From a checkpoint of a small image classifier: held-out accuracy 97%, 3.3 epochs.
Rows from block 10 of a small image classifier, named by matrix and row number. Rows with one number belong to one channel. Each number is 500 + 50 x the weight over its row's rms, rounded and kept within 0 to 999. All counts start at 0. Numbers have three digits each.
After each channel's rows are labels from the 100 images, of 14976, where the channel reaches its highest value: "patch colour" is the nearest of a few named colours to the mean colour under the peak. Only what is clearly more common there than usual is listed. The data: procedural textures in two colours, tilted and lit.
# convs0: first 3x3 conv (model.blocks.10.convs.0.weight, 128x128x3x3, standardized in use, each kernel summed), inputs 0-127
# convs1: second 3x3 conv (model.blocks.10.convs.1.weight, 128x128x3x3, standardized in use, transposed, each kernel summed), outputs 0-127

convs0.8:512410519530431492535562494472480562471503483511479530476557401437513482482441471443448478535452437533536543427512491556485553546532548418520513597521563513416451513528541439459490408598466512479538491486524505579543486530472502469485439467520419471515578529468387463474561510582598471619368492478513442445478564554420454505511519490500458536536528525477503500503450648511495364497541
convs1.8:491547516652614498384506499489539485541469465377497522490558476459522493527475509557473568455453482508533561439443557568464535557435531484512503462478530498509578638511553610515391556618531481460476525461508463483510463536573419520497454501548535480514531567519597482529479569523550471516485447576462530525515480492460533434543443404460460582504510553444462473493452424513523450554452
patch colour: pink

convs0.2:473493519467415517505469562519490455479469551460508455535509513462504485581459499521506484451589495416442426548490554576425403494458529435563612499505567478515506480580462480468421435456450497447494547490556503441468574483589540498615613504527433549497486556513474491521448484561477437485616576426493519499514545551468473565391459570550430551430456541500442432538462564511450508484409
convs1.2:434451450448410467491552524482534524422421560466520520539520534460524472533475551469512540501479511499575469505553438519543570495500473507510571502550471573437588528480490400582513501451456440481479515489394531524418583489518471558568513472617488520595442427524500553377541452478454512473583552461491515472460472624489657513548541508442490488563546561558443514541570455522438500460504
patch colour: red

convs0.42:522431457430445501527444535436494468573475492571460595585410489538498489545501566506493444441457440453488455438459566585471504448478512503513407597510481514450475603451542493478487499571495558585527590407433479513575479478511447456583505505589479462521512570432537495504459463410498553556498543586475522430634498484586502466530491469574522537413478535431488509455548474542427488470508
convs1.42:517457447519495614443530446412504518553506541511560532508442519517544458424519425517502570490522475550457498605496533321415522490498530538453504565450506478520582466437486553429550466454531506525527521508524476452446519492486566438473435456525468532566502411466456420520496504538474593475415576507582384484570558437503503512433463599490517463467577572545556460492491465553575486555476
patch colour: white

convs0.106:408426538467530476559539552471460525567487443489530561514519497553476388537534519488439378580453411487493451536552537605430516466458490475438432540478457580492554555523487439449467525435420512512587526541476503485590526553444512507550514376472523517529585441454573450513574588522478415510508506477502495514586485421525520586547533536503437530485467485523462461475521419624469516492475
convs1.106:423511449431552494448539457453563447419487466512456538469446593466501617512544526532474468403497524538487489493544469451492596511452537480527527498558488388447552616456466496376508484495512563645587419449421411615469446488454518476488481451491561522514525526490518387448587421544517487414469503550507495510450461448502503476514476550591481487521537517482507487553487530521440485499511
patch colour: white; pink

convs0.76:504555609566453525447470502508468373505574439484512515489521453606522534487509547538630515466435497452470445526420453618566419487486482522560541418410545508502454489647480556508498445532507502560462563441526513463464473521499535529564524530590457536514562428507491438546432454477438472534460470493414488478477417564439499413484492506486607562471519513531438529465519460522486550476552
convs1.76:576481401568521495468497535514539434434451526447530455521537465514620484415500537498480484466487463490439462441482503462480526516560561512547606625486503581470529450541474541558424507614434467599487597502580439474497517610520515446431545497422652544482493452501432473491500521502497597558491555465538442427459457503517507520513569542510520493488463501570538456547564500485568467529552
patch colour: pink

convs0.112:448481491463523558504521434536416570533584502571452547506474454395563571538499474518533601478473461529557526504456500546504446506474505441525414463537493527476595422511449632405531448496391541578415549485491494486532487492508574514448448523520573451502493463483518496604505550529502522515442497435516527552481485447556500515491518589475512471559413431508402549452538468612471372547510
convs1.112:561437607471452493533474509535501488487433642494560440564545536442427449546411491521483521591477438443537458537585543516469450453424504593568512503427416550442483516511443476495563550468508523436498571513443452470575530532416514456520512531484464535536578546456527483522566536575397495519508524507489546520485416443508443560555504447457491460555474517532531413536508447588570614507537
patch colour: black

convs0.124:475603469508580489453539499475520347515565453534478446572389491478486469396540504479563569531496506579450497396558411464493519510496492491512433410412532563508471387493512425528516501546506543590444465401488488532541568510481522498516564497588477539506434577451492551484539491514521472528549527489449526563454498482464529486524460489394558559481506595415490505489506594563462540490569
convs1.124:491419498537512476490520479583497486473451511449496456437561548486513496508605508546537494516548404420645547528595557535484539487515503457463506550506412587451413438546480499520443448515453513402522408508510553580494616467481435564471441487498596551473456497435467464472376484454472538592485517498567538522519485473414571485559512485508543441554399451455498461490506508486600505482495
patch colour: green

convs0.81:459566464504551478521512499464429471494477512532499550477392472469530503456517465464611505415466508534554548509554485517506469567571442570446441495456415470546560558582482497418533411580607486555478525472497498493523506466458517436529525538482533453521550480552639478498368464433577584561564582504404551526485475424465477462518463481509442566453441504528573531450429447518472460495590
convs1.81:524461483542513570462558499502488472510494511460514543478517425495497408526514522499552460482522432546518496501587573398429467359519503450514510570428496508591573505605449513386512463629446501621480451509549487567503488490456514416504469453485531567436524533526457481467530580485451424509532494501511513547536462496482554525547527465564397597426398581513560474450530511579548461533528
patch colour: black

convs0.88:467501520509460436408504465503520541506569525472466528437489416494449494567618458485532577549613421528595442551470432488422422479600546520486498522519479488504414579514421440497407489469416559404519466542516497604490571524536513452595472553533519512462487499512548473534581469460445435486573492482464521515487497456490526535467443495468505436435578401524429452454461581484498548445554
convs1.88:489493477471544423501531447476494478528487485502522486513532438478463485471390472536465555494443469521480534456472567436472483488551475450484406462547514423533471514588525499452570522520574531543561472469486553590438475443440617541597450617512464549464618582408527596480528528492516565544500436463561539526535552477493440433394529577511511536454557545432434502412542470489456560571568
patch colour: red; orange

convs0.89:575397440505625445564478449472475491529536506617498474466484482449564424540536533543495561534507540515515551530438430437509398467445563448493472475470510570417530557527556596516537505460543535555564514462444471517521444577455538501529606448506521477440494491507463490572583620492550481500414420476552462513516380454480541433534485507488510482547463522560474459449501495496578451505389
convs1.89:520488578543517536534530474576455461538469467427528584557583488497544501448547561502523492540429495419437516518474631488509507461449474460478515444464465464527516532422507564493498521460535533460639503441361490602502467581533619486504565531552474445487438569529391453493501471450383493499517508434536506505459468464414476442503434522534502480419500484482501516526478421417430554463433
patch colour: black

convs0.50:427451482577480506473491392492480457507509507473569439490466424494504590598463539574594423548477464496487510468544589483507528565570469513558462466467540500525509415475462555453520485491480384540452498579568488442487435541549539492434444598459539446554556476560508423520622575542485469465449445459563505494520598386520498514427602459482482464489444420501440490536483489553474532537489
convs1.50:500493485577476459467528447512469444506541455520518492464544478578417489519508537546505503592496576455598492507577487500491454551446518621554526479459483516476524516529448487560529399448472521451477510336433454496632502530501449543490497528437481376493549549586592503595420494500386468530448557564510538456560475461469582534510469439506451490521517439438470519498446456483560491540584
patch colour: red

convs0.35:466535585486574555558500531414499469504482546520476537472407440506493489433456534487605573534502505612512543514430540419464491547365445529473436439460473543514425490523496465508464481531507456521453414440521467586567439523578619450544494494623533522548541501522500561514492511461511538497518557548524396556374588484460432525489504501475510544515530533482427586451535497484427483518563
convs1.35:528482402486601506569474535515531511504494502507533558584454519543553515548554517465482601500502469462421576502415554569475628545550592376465464549521535469552440463544446470451557506583588507449603471540471491376446556596460437514556416457540502523465468574430450538511522476545510475414534507482499475482449556441537489501451434474478488510456412510538508513429490505488463466451506
patch colour: green

convs0.98:502444513490532569537481525477516532411505436477510510442504514505511487513517588472580589463446511475516512478484644584461417587481504482613458509483535526464505431528460505486474481552475505621535506452496517517544418526467540534629473541481497581591504506549566457506425403378539537491516460438560526485511390478452424534519429618507486527487456450488555452458526408487466521478452
convs1.98:672458602489504507528472508504509550515451488489542419526511440406508533481610514617516551476599438516524478444504502498537521482467478540492603506573500546477479525450552553607452577510496424555525518558513521565499394470440512517475496488467462520501568586480460472588551477491502504543402460461565441441625431504510505455480554545478494524509416415467508513522439551493499481552558
patch colour: yellow

convs0.45:565437451416526470493475491505394566538477484518537414618523430591506482552540449479487449465531471475470527562477546493486509488553539546495388514520473522520464475456553589512488514596509440543562533464513592474609468486368449474438511497584504527503423516470557633471520537469436506484523536432468435531545642526527447439536553426536527481464472543526492506439505469503439532446449
convs1.45:560464510545478573457557528473516580556507559517447521608503561451516512412402511602442392478536521441511464510442620482483450553487540601492552570553443440494473521486508455496520557475445506508467460538442549476487515508535497456528464519461512405504425446483550431617435549456514510619576415486414526515501443538462519497480517507452477497509578476598563512542470534514502479616535
patch colour: grey

convs0.116:504415411495483460540499498490398570516526501579489521466429507460528434504433490562512427511484399505442502459528467454445556517462489527454447504584509528527459557449476472527459461626496560550576507523461585569528401580578532550461467450493520523527577508486482440407441494492515514568476534547492629533404461495611553425485537574516475511510480482535558463504445513415485429581449
convs1.116:445669491491531593593484512547427520504486530460588557551549421553547446443472432561477575519454573484566526432491483528520431519505516540511398481468479483524550560459479560458520571510546497482544579534521505540472453522554500501481491494504388538425475578510558543584572574499485504429487540424464554391492525599566434484460498485483482533524443514465504584537462553445538419488484
patch colour: pink

convs0.85:450463520459417458528485466517459506475519537553492528540430443583407497507530529501427562449506503685461551461511573436443521483510555523526514574539534494497531490437481520500379440432464476506386533396580566503557510502458557504489421535605532472498481587424528510491534493519478507559533492469493472419479480619499503432551526559600474487434493474448459515503471416490469560556447
convs1.85:486548539540506457503512594570468465433508480450429509482509460513449472491536432571619548450542571499472478515492487520457484446511481544551571479501529450466460498428405512461457648570544474489533422481564507470527475529436361516530499462500552443472408542514524523481563536450547416480508475493474589512499433541442456400596568547575508523457532451473401513487440545388435474505466
patch colour: black

convs0.41:490471507485530487463512487482533462555501401627483544502521479603509414522490520544550565525485462489608522438390584523461474494574469484505539498491517520453509488546464466418537461582434536498425555470465486490471491488586462488486562407439468557512543527522504463488520502466478437545588409470518451485529505527626547464425464456582499406498571459564557460400490563516437480465640
convs1.41:595486495533548480465464495504497521477598540366477490542514457456538480529437510530513471470446487488469521502423432427446500518608512416441461441570643444552403431468475454521590502548493468554464571523495495478438514444565489452540509392529477535521473423403569539549483551467561570536546483491458526600497435528525504543530444559515565488534554508554470425460506413483449520486578
patch colour: grey

convs0.68:469505451534551450412501467596463559530544461470512543499503484557423479451503474369498384476456560482441504511524502544475508516519528514567461475483477516599516456531619547434525538464446519499448562436458542494560455478426501573525545489635460526534497473470432480463445463536567567582489465496488524524564551501497509462391450533447580571640496463551446441490493475543467618491480
convs1.68:437542501515560526507514572518421464523459551404477643510566447571529500481546430661516514552534441443525433598475518452496483492464514484459511500514470523543509541467497558443422444476510496447506548527526461579462483469487554425497543376514415467546460419398501530577455663518464453524507458543486501458516533527493535531483527464421511490494476501544516488490450495617456523442564
patch colour: red

convs0.69:484534605517535551454562462461488529489573410503482459478535567466421584450551481514558567465492565576582433453465488434444489585512416467515425529490511483508423407558466466523467562578470461552422546563516556561473490455571561562583474509543507553536427462491514445507419442501437487499574380497516510492543472496483644442526435514508550465480467525467509497440517485419484585518487
convs1.69:475436530482432437518458475620504400411437461550565532511578473516571483522487452508436459545541420545476503533415509423473430490463545440472525433588555491530449586460478507540458545545472434456526530532540550439525465540515479415493507470463527449487532564493460546571495482485618454560521467463528527513561522532506457471524592570499570571426454526407412514402542443405517525522561
patch colour: grey

convs0.123:496470546462477369478519508594460523573431505478502511479456478518410397525608537526503451542451462529435615499514564494445469516465451476502486606456441470417458516505502514488477551560400485572493503432430500475442549533448523536598522566550515452510502464435527468477539586580503536576542437506498435478422497510528440602487529506467591570454512422465413490451531509467589531519539
convs1.123:559478441512517462503501435513476533420425519555497471512402464457566480478517531424604340411472498417494553359515489529539494514466549462541483483620472441516545531508478532466501420454452501483453593580522514464509508445478517481541475457560567548439433574432548519437564492469509503499455395476509543461432397480511494535446444510541459486456461476491456388447469543507513464571497
patch colour: black

convs0.79:465398433459498441443500486515505481411467486433514516539474449544526589570472471483563479489389454518538588508448544579481504479432510547482553505543543392435496590509488599468488472409535503511501463434553522497402445493530509439542458510521526469491621422530529416504462513513519464459435538530451534432474587565569492630530586488578472600423527493479514506534521512478452499536429
convs1.79:492479471564507473492532474450450594491542408475477554505479516539517493458558371522510511517542479515457470440462425553532425571483400501553641459444449519561597585479522544448436550446452530550516528450450416443551553519533448497442483503402442500490504497587541459512503564508495494510429539468542443442416505562579525371424550462483505575468510471522454515562466422478503425497517
patch colour: black

convs0.77:562645518513463461520523438673542483486501501524530557513403585422501553504576455465458512517488443562540478511482447451388445524519582497501549482381460446472511505456480471362493472477511533446445462476557524498502506514587397474558492512563452481520501503610507542470573452542552491482457465563466496529486490494459507477473486521494472500448545534464399511599459595573501513522533
convs1.77:540470484429479552535516531434525526489544467485516553503483555413599549503390572474455518443508527517501508489413467383510506455505467488506440496446568481474481522455461514428532571496498540408406463515487527446421398534558471477601536525583482490497526450520536499541421467527552444534433378399520535579533511512496375523449552533455448516588521487537485429589431440527476529526564
patch colour: red